config.yaml
dataset: "phrases spoken by 400 fixed synthetic voices"
time_shift_ms: 100
n_mels: 64
num_classes: 4
kernel_size: 3
label_smoothing: 0.1
loss: "binary_cross_entropy"
optimizer: "adamw"
beta2: 0.98
epochs: 70.8
lr_schedule: "cosine"
final_lr_fraction: 0
Rows from block 8 of a small sound classifier, named by matrix and row number. Rows with one number belong to one neuron. Each number is 500 + 50 x the weight over its row's rms, rounded and kept within 0 to 999. All counts start at 0. Numbers have three digits each. After the name is the row's rms in percent of the matrix's.
After each neuron's rows are labels from the 100 clips, of 14848, where the neuron reaches its highest value: "strongest on" is what is common among them; "band" is the frequency band that holds the peak. Only what is clearly more common there than usual is listed. The data: phrases spoken by 400 fixed synthetic voices.
# fc1: MLP up (model.blocks.8.mlp.fc1.weight, 576x96), inputs 0-95
# fc2: MLP down (model.blocks.8.mlp.fc2.weight, 96x576, transposed), outputs 0-95

fc1.13 113:505521566536407485502497468424520480541501396528515471490433512457496562552487520601582562569489443554464498479511512470529452521402535489609463516494453446407417472456509504531491430569604508534471527452391462492435544504562471542517574454528453528505504517603522525453565433538532616510
fc2.13 138:432462632543531407550523514435505439484541448471490456477523561464503514495509470442549537541491468457589462520504550435483478547535510554506546408521423603477523516542443418526516450577534557506555412404454500477502464461623482470539553552571464447470528477500568530432545567527515528603
strongest on: deep voice
band: 250 to 500 Hz

fc1.148 112:443505547447483545502523393474523413509424489446507578491519494448540458518468461548584514506480410344487499589523483486518516441555544429502531498575562474480526532520503412479462407518524600482552437566431550431504510448586421507559500482502469504551562522548560509611543535529499455486
fc2.148 092:521411501460473582520416560508544568527460587520475496583437465470493469544455546633585497510408568559546506511469520522552522489530468460599436467452511485478561561468472471439500447523558481539567497507520538519450571522447460482457529494505443450448569478535513368471472436618452545454
strongest on: low voice
band: 250 to 500 Hz

fc1.423 107:507563514646582465386444540585471517491518445558431500527450439505420561513503479510503523507595458488494402488557453461494434512566475408514474596504508504478538507531475581513561533451584546481491423482544504438431486436511542573504495557480516497475507413510461539441487562471566554590
fc2.423 101:494473462480489440476434462462559510500484461454499479506490596501545463552548429543503477475532467537531401507453502451448499518565465464559450482505455592476570497533462419613526518548521485461439550412423387570424479498538508437491511567524374479379510444530535602512534523523536598496
strongest on: deep voice
band: 250 to 500 Hz

fc1.534 101:483458559490447487420439517470457470644544524555524562517454481517507461464361453423394508475507496433389473447455606506499530425504504490503465538471403498461530446597552536497501538463438525433504536484566506457478430482434495464494490515502463527443508450475410460433585565530504445484
fc2.534 082:570495469554377465535589501458485448491573538590571525470435431484481548444497494437574608450516553485534515567506555591465558526555574530486513533516537454535470506479478500392508503460438541507534447467497465523479485396561560510497618525535563532557509544488511477574494514419448590556
strongest on: high voice
band: 1000 to 2000 Hz

fc1.144 097:429519442494543510466600511535425523472450492530540443511520426433510375443533553545456554459485550534432525513542640538501510444580566413554418533538454557520530571432546530522583510499526399573526505478485445499457480414496436544526419514468536507472507550488523538576576491527445499511
fc2.144 096:585455426548471457562474484523487556481502575539551459547581476536591532487375512448419537476485526544519541513443378597553482487531453522536472533485514489497405422452580557462515515428540386446557475559512486477469555556558536443539453457521537527505506490491361523492447488452488485474
strongest on: child-like voice
band: 500 to 1000 Hz

fc1.506 093:516528479511519568429435500589496488446449554525492514440421445473529446509516466488557531444585478474462481578549458405440472484514567564479497512497479467572381580476540497485470407450508485580510496494433520564443470451542576387431405547446524511589487421484464540452535539499512447587
fc2.506 090:534456443419513545479487509396422427530452438585452504463589485474548563495556454560477503436508491514531464533459410520491537593434418529438450531530605483611495510544504595528503515515573565503533466495414548459525510512567506464526577503507558486436523475549423498498486521440535616549
strongest on: high voice
band: 250 to 500 Hz

fc1.149 092:440519515410445382510523419441472558522529476503498541577469444391514474452462549465557542474530487562569594505468600457443594416575473463505482536506455535421383527543556514500524528399486552498544526429479430471510537407515540516498570537530448518522534468520481590459480512492479509449
fc2.149 091:455525572617500495559554549530539495452481554479530461612516547434546569544419485464467543514507495362481462513543529506422424502570514511467510492541533583528427485528501444549547474346448460519510607497496485506497463559540409496609472444519548531506512507507452542532468492424554489451
strongest on: low voice
band: 0 to 250 Hz

fc1.473 121:515518421502432500488516418497408439593446580508468499465468573465438523499476437534504422461471549523493476521462505517469538458535539421546520586544500505442537440493474439524486557482631397533561479403508493495519547505523517522513577477571528506458551664417531559468466532503423533443
fc2.473 168:532437535523481464611498497389466567434487517617452450565530578409565496497517417433540441484495480480567482578456487476473446533595431547515455502539488521504503439534475479538549501509493430517525454550461530505485506610538538431519555543530526448413594487552494523378538537482531536571
strongest on: child-like voice
band: 500 to 1000 Hz

fc1.565 101:474486508529414431481476490497608505594529472536437387510556541444549536534495553483573580518555481512551475496538489509561509418551553492524385544418452462454409473463487446480478536476543438498462569451532471492495479498535472492570496636538433563433475488454518474490550507481470444642
fc2.565 092:433490620438557429468539493472522449522482442414479465528580517581473426450453482464444501489533451480425463535552547499551561524461432545486503435427498539448519556499395480531478474488558477466440456511502524499604456544523478509545466561584412428483423417378507559516525541487443501569
strongest on: deep voice
band: 250 to 500 Hz

fc1.517 111:483597507454513506685506506542528519499451528484472480456448460476470521522542474509490571473494451435431560536483493541479492519535494502447433505621496510448581559474501640538507503559501505430567530482571474437450479537582390444505478483589512451462464494557518514522579615511563487505
fc2.517 097:472550490525497564509483527546523498511561598518494532491482528478521453467498549515549475598559520518474517508546464522548502472436494475493592496511430421442480506520487564535517455520437570516535566542511369496547554420460513606469425505425566538633464582380509432424463450559434494434
strongest on: low voice
band: 250 to 500 Hz

fc1.567 094:525498412408506560453443548467475454408549476571510408472456578472485420522456540470494457475549563436592502450573521540501461595502574489494524581545500483365541477606519568527580567508452529493532514517492513487462522534501556501562464532517424480507426503461464580526466464482422423546
fc2.567 088:655456408515456481531495398474442543466529520583542492574504485486558545554442421481458519501456505423554516576472493548459582515518506537462542558499486526477471419474569441437466580462544552613516422510472448507527572548523518520458551403501516511512542429508556526513538478454510616532
strongest on: low voice
band: 500 to 1000 Hz

fc1.53 109:539538450528404386439468487512442479525480389394499533477442474479586487506512530516490495524500483589467488564506543455633518457507476496492404539499452453465547429397478490471499463471502449499452394437462452472496470514577518507538532604493455511521551421488615460449426514561514532537
fc2.53 109:567431592516546483503537495533456568420535400523578494444467536425579483460570346408515512528476426490568489482425548502472516527504493566487486513547440544472528519502390497540539524509503496435481466466437515497542516551581450540426538572615529459467536462479553418423498480526510486547
strongest on: pink noise
band: 0 to 250 Hz; 250 to 500 Hz

fc1.568 100:394485463409499524481593494545478472513463488536530384524474528568495503554517549565490447451533501489398538477474466552510535564535527604462516409513491456409556552502559505444565475495522556564489431499492408448505522532507532448528521459527500427379475392530602451490481411563501493536
fc2.568 105:472543565522551573479474585533486505465485552443500503501502503492434492501403591557347583476461581426432546563510414593475567445487568486482532444450508493488480563528446450460505476446427471462477522463557510444505478415430489470530449553476468548591450508512432540548446522530499457405
strongest on: deep voice
band: 0 to 250 Hz

fc1.251 101:523468445568383421579439545423464497579544581519500554590394451548539388530484475521408476448451440486473492496525486524415483523489476526519575541448527472504523532573430499443474522432423466477439513410526478485502511540499523482491460452501488605497600526501493502487533493456396570550
fc2.251 097:411539463478551478514536488574487499424520568465463496378486440526464491445530451482533490460494470518489499474451545542581497510455605554525489501522425478510412492426409572440412359478488450515461483534550534528446536419547557551453426501433461466555501568469572531587458563491512576492
strongest on: pink noise
band: 250 to 500 Hz

fc1.231 092:488461438586384459495516600498493443520498550623486546396570464428519513506495493458522436467506548435492438506430570523494510538471510577431538575440478528447500507548458514433561557497500463480460420508537571502499532557599573466459437531507494596474449456513398506494534483519459603521
fc2.231 104:494538457523599528451568528534497497443469579518503526505503495562472552457488576579460574502478529528501492499504483533502503441439525534532558447434424433481466454465445598478416435391457469442549522539562492409476482510457517596541465503436558465624417537449425544606452492545512480432
strongest on: pink noise
band: 250 to 500 Hz

fc1.174 099:555600453515504436445411425432547413467479488431451554436540434529477463533575504481474528514504523542516530547496523503507470481554477398576532562526540492519592467435550496584392422551489491512559609472519564472492484542561408501491402558469555477448526539515568519544555552512507446560
fc2.174 107:524515479535529579434498493573540482473452550422460435580451483530535521498534512576434393481509488514448505529469501524498494511573443435501555507452505492418460558462444483504415522613498465507481525528494480554499540483449419577470425491423504460515483461424441514588467413665595471445
strongest on: deep voice
band: 0 to 250 Hz

fc1.201 097:455491504537486478542466452493469473600605535574477504470500496506508453434474511519403449482491494559407520531522476496414520501486516574437475499558472400446524574554533530544579451495524616517524489524524439503540492560661628535424518566478499466495472485561484454536564535443448517582
fc2.201 086:519502501469567541439461467560425565497510491399470468464582460556436449381466563521479534455463436482527505514595498488446528411412430478550525509457392449550468592477529556491617424527518578476541414463527594475546514455501418471540522494508525472525465470455523520487488573543550459528
strongest on: pink noise; rumble
band: 0 to 250 Hz

fc1.399 106:479564446633530402504485546450486564530453482455550479444486368567503490545502534497405476486491551468523481499491456515501476455570612424527579561587574411558494476536514370513509465472405477451497569442462519508469464495416514502477454474443412497521512525468492487439527469569522496515
fc2.399 098:432534530485571522450521395565476547468495601429513548493532427582485543417563481591487477513553460558493446556495549469541475511529497508602461531532487364558424415451493610423398531540514500439427492498512461524457472509535552512429453515512534535464455528433470574534465491448495480505
strongest on: high voice
band: 2000 to 4000 Hz

fc1.496 098:513470658458494431481450535496521468534518506430532534507430505480548473444537557557476563464497464539524440552492481475573580488551569506426479496580400532484411547510457486550544451459404599499501422475547460502565525616538453498430520543541492444445437486491554542428510567526438477559
fc2.496 085:511547562467600398500501450582416522517476431494478481398518504435541482470555428505448562411548435414477484398530494512516445569459557562453528436504492573613497493468510496521551406427518535399496485454495538458538471496565476517444546540491529493522570606528493515440457436476516512535
strongest on: pink noise
band: 0 to 250 Hz

fc1.318 099:480491478481525452556495536527455414442527534505410493500492478485592447473478495477479426512425424438508495544424477494597429496586541517488511561546610504468505432582494489522470471550451450439509457520540508451399468469633464534407571471589420577521524517545542475495488587501562470568
fc2.318 140:568494458505529559493437599583498497431488559542439593481444448455518493523431563578421499524507511570423585533448457538527494445417473474505539437447599474525519508415407519458445476438460451494540556518500441421476507476448509571526442447467522548529518562526419464518423440478488429426
strongest on: low voice
band: 250 to 500 Hz

fc1.306 105:484515463484550469488486501495532440436490494455507484453533442440578593553606464527401510465617461494549466445570489508457561504520493451609468570520477433540372626424485523494499545523420412499495558483514512474491445537455458485458477453575435488565532586576477490446495457475467488537
fc2.306 103:476535483501536522467532477600513612550426512491497540560608466547527439528482492525389501415505538533481455525578458425525511489507507431534516411422483560463525610459546485552487543524470466463518519561456449436497530488400530540494449487351510503517480465466430559544468426382510515512
strongest on: low voice
band: 250 to 500 Hz; 500 to 1000 Hz

fc1.371 113:474526466484413403587527475403446467521575506459456520504467484463525587491461583494558507557566560479559448545475572557530520413484462444489404582542556521461546568516480525480435474429471412592524507445535461444576512525523475497539385462525520543450531510478518445384471454477445494486
fc2.371 113:539467514513419442596534472367434518458546459580500459519431595469527509519466401375475484482501479379533488469485552483462431525565550513449468611499518491467493485513558487521551438570479403549502456467461533502450494494550530431507542509492422511502511459629517549484558555505475483551
strongest on: child-like voice
band: 250 to 500 Hz

fc1.269 093:509532504451509477511455464539567351534482457527431428519431519521387435548462437441487462453464519539484430524480561549585498595591573524491506435581511504518497556488485455463596470441533421517474504524522427475517471536498491495534522606444496486527460447407433603554478511549459562480
fc2.269 081:568565424488453499490512469519486407385476541505543521619480503504508500592570516437457435510507530494516459525409535485471465558477580417481468484605470537506540494412449452502479392587434530451509532531475405541537528455460505526502491559460486438518482496452574588547549547604494558475
strongest on: low voice
band: 500 to 1000 Hz; 1000 to 2000 Hz